config = dict(
    dataset='short English words printed on busy colour backdrops',
    image_size=48,
    arch='convnext',
    isotropic=False,
    moe='top_k',
    shared_expert=False,
    depths=[2, 2, 3, 2],
    widths=[48, 96, 192, 384],
    muon_scale='original',
    learning_rate=0.014,
    max_steps=12300,
    epochs=34.8,
    lr_schedule='cosine',
)
Rows from block 6, named by matrix and row number. Rows with one number belong to one neuron. Each number is 500 + 40 x the weight over its row's rms, rounded and kept within 0 to 999. All counts start at 0. Numbers have three digits each. After the name is the row's rms in percent of the matrix's.
# fc1: MLP up (model.blocks.6.mlp.fc1.weight, 768x192), inputs 64-127
# fc2: MLP down (model.blocks.6.mlp.fc2.weight, 192x768, transposed), outputs 64-127
fc1.573 126:517470559521489530594471535485502499464507511481506519435461512485381544509494473391455537514507481420533460470522530464527536519579490479530443479532471469489503484552530476509522466494488493
fc1.574 077:472484550546514478456429463545464548512494470515534520541490509470537494494488460481505489507549580535488564509482476490471500460470379531514407493526471500467525461482488531499578479510582541
fc1.575 075:520481513519429484522508445565453565461457552535478498479438480453481518500459459527503497506514502467456471526526541498484490504531545593533469445507510534513509449504577545551474457525417465
fc1.576 083:532561467437392538506528475477515502537452579542502520428524470484443481484515553481477528530535502463504487445512533470457508458503494503480485557474478418497451533583406532537526492516519578
fc1.577 118:518485593468518484529511484447513480514500479498508510435501529522451490531437445507475483481563526479474521513563601462496521515455501659517466526481529498488455523495522480517445599539517535
fc1.578 087:484533454468534500466555517492539564513461534586494526520529525503488455479513437608475426582492440446428536542491513462538432546533498547547530428518553516480493514540450505500509455432498544
fc1.579 109:497418476543540469560520488454497448552523524518436485501512455489410476520411514549460478519555477431442412479555491458495468516497504438489519441563530534479475508615487481466425520522448490
fc1.580 116:502506498488502457470527583460557457513546541487531520502547483428507460548519526424503602477445533426575530487460528481479505463451496565493500503508518581440459542468497510491404477533507501
fc1.581 082:499531588504573497469510488516566595528446473502497521502428431483560462482513533548476479523461494528488490494603562483452528468460477515494488492520567486540524517503451456508535502490551446
fc1.582 129:475484486522493508505486521485506470523525469520572538479506502499411457514493493471547515470466484444539519415589556462514452447466509504518514646487515460505574478480563493536499491552481484
fc1.583 067:504470485452450568571494489444598554553433477488465480543537514508459490521492417558562531443521423516554521468484542549473491517477495484549544431534515529515546553497513529534509480550532495
fc1.584 107:532518480448508551475484622489518467513434533496538519515540451476460516520511453457512542463481447492537518531440516507509535509467485528488472516526417566504502460513480428462496486458460516
fc1.585 015:486495454432528481602535571501433486493515520556476504566423523554481510517457539492531530529531413551514486467464530453435550481554532479426523442517424469514526489510534457497531500526497538
fc1.586 117:447502515500488577480539457546517490510542490465516551457565575409439477518521495418484512473508479465514472536460523422506552490556534520525456502466488534380476523484567459530422541531454509
fc1.588 039:484476531494516518469493542517513618518499524543519493471450480538529455487541536490494523574510453497452554524469416477459500440471525521505526442505547584557535490373388520511532558516499509
fc1.589 056:489448498509478490561499547513475493543551549560515499480434430479540519535478477480550502554495474495515480480437453464498472505433484344477540564539541458473512491469457479495547468504572542
fc1.590 089:485547460563481485612518571544491424459494471554484511484564450493483478430494519580445512533506540472479493511539493495448555489479492501510452512471506529536522572506479544498540558443492525
fc1.591 115:462496480452506503535516487560442433378526497497541497496482503544531413564510488505517507503484457549483490489474582496470480483512485483513483566572484505524455584550503535547527501540447425
fc1.592 127:489501532487628526455541560559459499538464472504554428477537469461542577518477462488501532535465443504490551455444518573524521475555559487489514522482470487487450519585519504464525479486536549
fc1.593 080:521472484501497483526479514509511481447507509557451533583499530460490458523513516523467448483464517477513549556505501469481441564532525481464505489500514515538515464490464504388501578473494549
fc2.573 117:450491466581552543447453453476507515527507509524530485552530528545559473474512527470521527507499476539428571417454482515473537529529440473500470502542481508542423473471481544506554465433585468
fc2.574 073:464435480559500531474455394514514428578538445466522457513478528442515529547442498467571453466495403496443489437493504522554449479478491509502526535550492568520463492472465520517528508494548534
fc2.575 072:499555509481550549523437517453508516501483533529518486540541496515525503549518533418521578484507522530516541484466538489465486524504501529505540470634522542432429495490547518457544541465559477
fc2.576 095:552521561527524478571390528573508445459519407522469537520475501472492476411462453583472541419497542487529454500510464577458497526553515495497486578549541504521442576439526414539477504540500515
fc2.577 105:441508540470521507474491536454422535491528530540502410491468521522397550508433528411497531565501552511465526538550449588490492493472467474506509451513547525497486476482426532437490457473518489
fc2.578 087:600511481484501474450559531450502447421495509550487406517492515477447526557515494503531514541502519486509531501533524483500530453407510513496510484538513548574460470546573516500558525501492469
fc2.579 106:519463498466539499508469505456424483464497471510509544551568504506541516435424465482451468479437510453441523533510497461547530509477592481546453443501457514528524486428538512441563489432449529
fc2.580 111:484453539485483509436521521470524434532493493532547478543526439446621488519545457465522484522450477551451438499473501518540462473571518513470588479511443505543514500429482546519530508489529564
fc2.581 077:448437555532551426442439499456508575518507402547515538455536449451531451519549452473523492441443492446476430459492501456578482545560574555470538470508494451510507523500476460538546471457510476
fc2.582 118:516491489434500403522467501536546470447539468443437533520490521535449526526475507531533499451479545478538471460480490486480512537450610525516467477483502470521566570449457572502432454481498537
fc2.583 075:504519480489542509553478446485507507461495584487477525477526487516533513505550562467528521464548563453568514458527480525570494522528524478501505490554525492528444456494535497506506484535511448
fc2.584 109:493531494479518534534478469470532455502554472481557492559475548462632525489500473486443510503517452472509460471539508569439498569519434547469491509492471499481531517550448579486543490491478482
fc2.585 013:434489558486491472477519568501426514528497479511469514479422520485520602469456455538532476442559501515534508449476523468589528505549516473450469477526503541409471549500488504476505517537466433
fc2.586 121:431576490446454507498541469489519482454491521500442491487521520421565501446501438499437496541525494535502459490506571509459480489457479495454506581507453502443534536539534507493499456531537511
fc2.588 035:470475497535525446509518524526486506461540467604535550437490488544490473476608533466514558473450445432415484517437438485510530456547545495506522447492463531506446513558497438515497469486480505
fc2.589 045:483438500545491462463458537464563432477461524551507528455473554496505530463455442486494556439531485551504503483524506515476553530508478434481582514588464448477497500421437509448473538497608546
fc2.590 092:521553497507498441459510514504451498487555427576495468554479524475474469525534517447467536471480555496502481503531484524575531433510562494500480459506431528553525485507489517578491507443459518
fc2.591 104:562507508565511577504491489545447481546509526482509508556471455598519456482438514481521505498524471538459470439483483492473503508503513479459462529557524485459572525493550465550510540495469533
fc2.592 122:545492539568420483473553521509510489459484527478563489550509494544556533403533523521569503492542513547462494506473468566519433494524478502597484538490493527592520543504517530507463555498415499
fc2.593 072:471475503479522474530561549467522547515472486550526456513474469528499495470464438510585417479505527489489455502520477500587492460454529476542462479503581458542439513525525526491488510497503470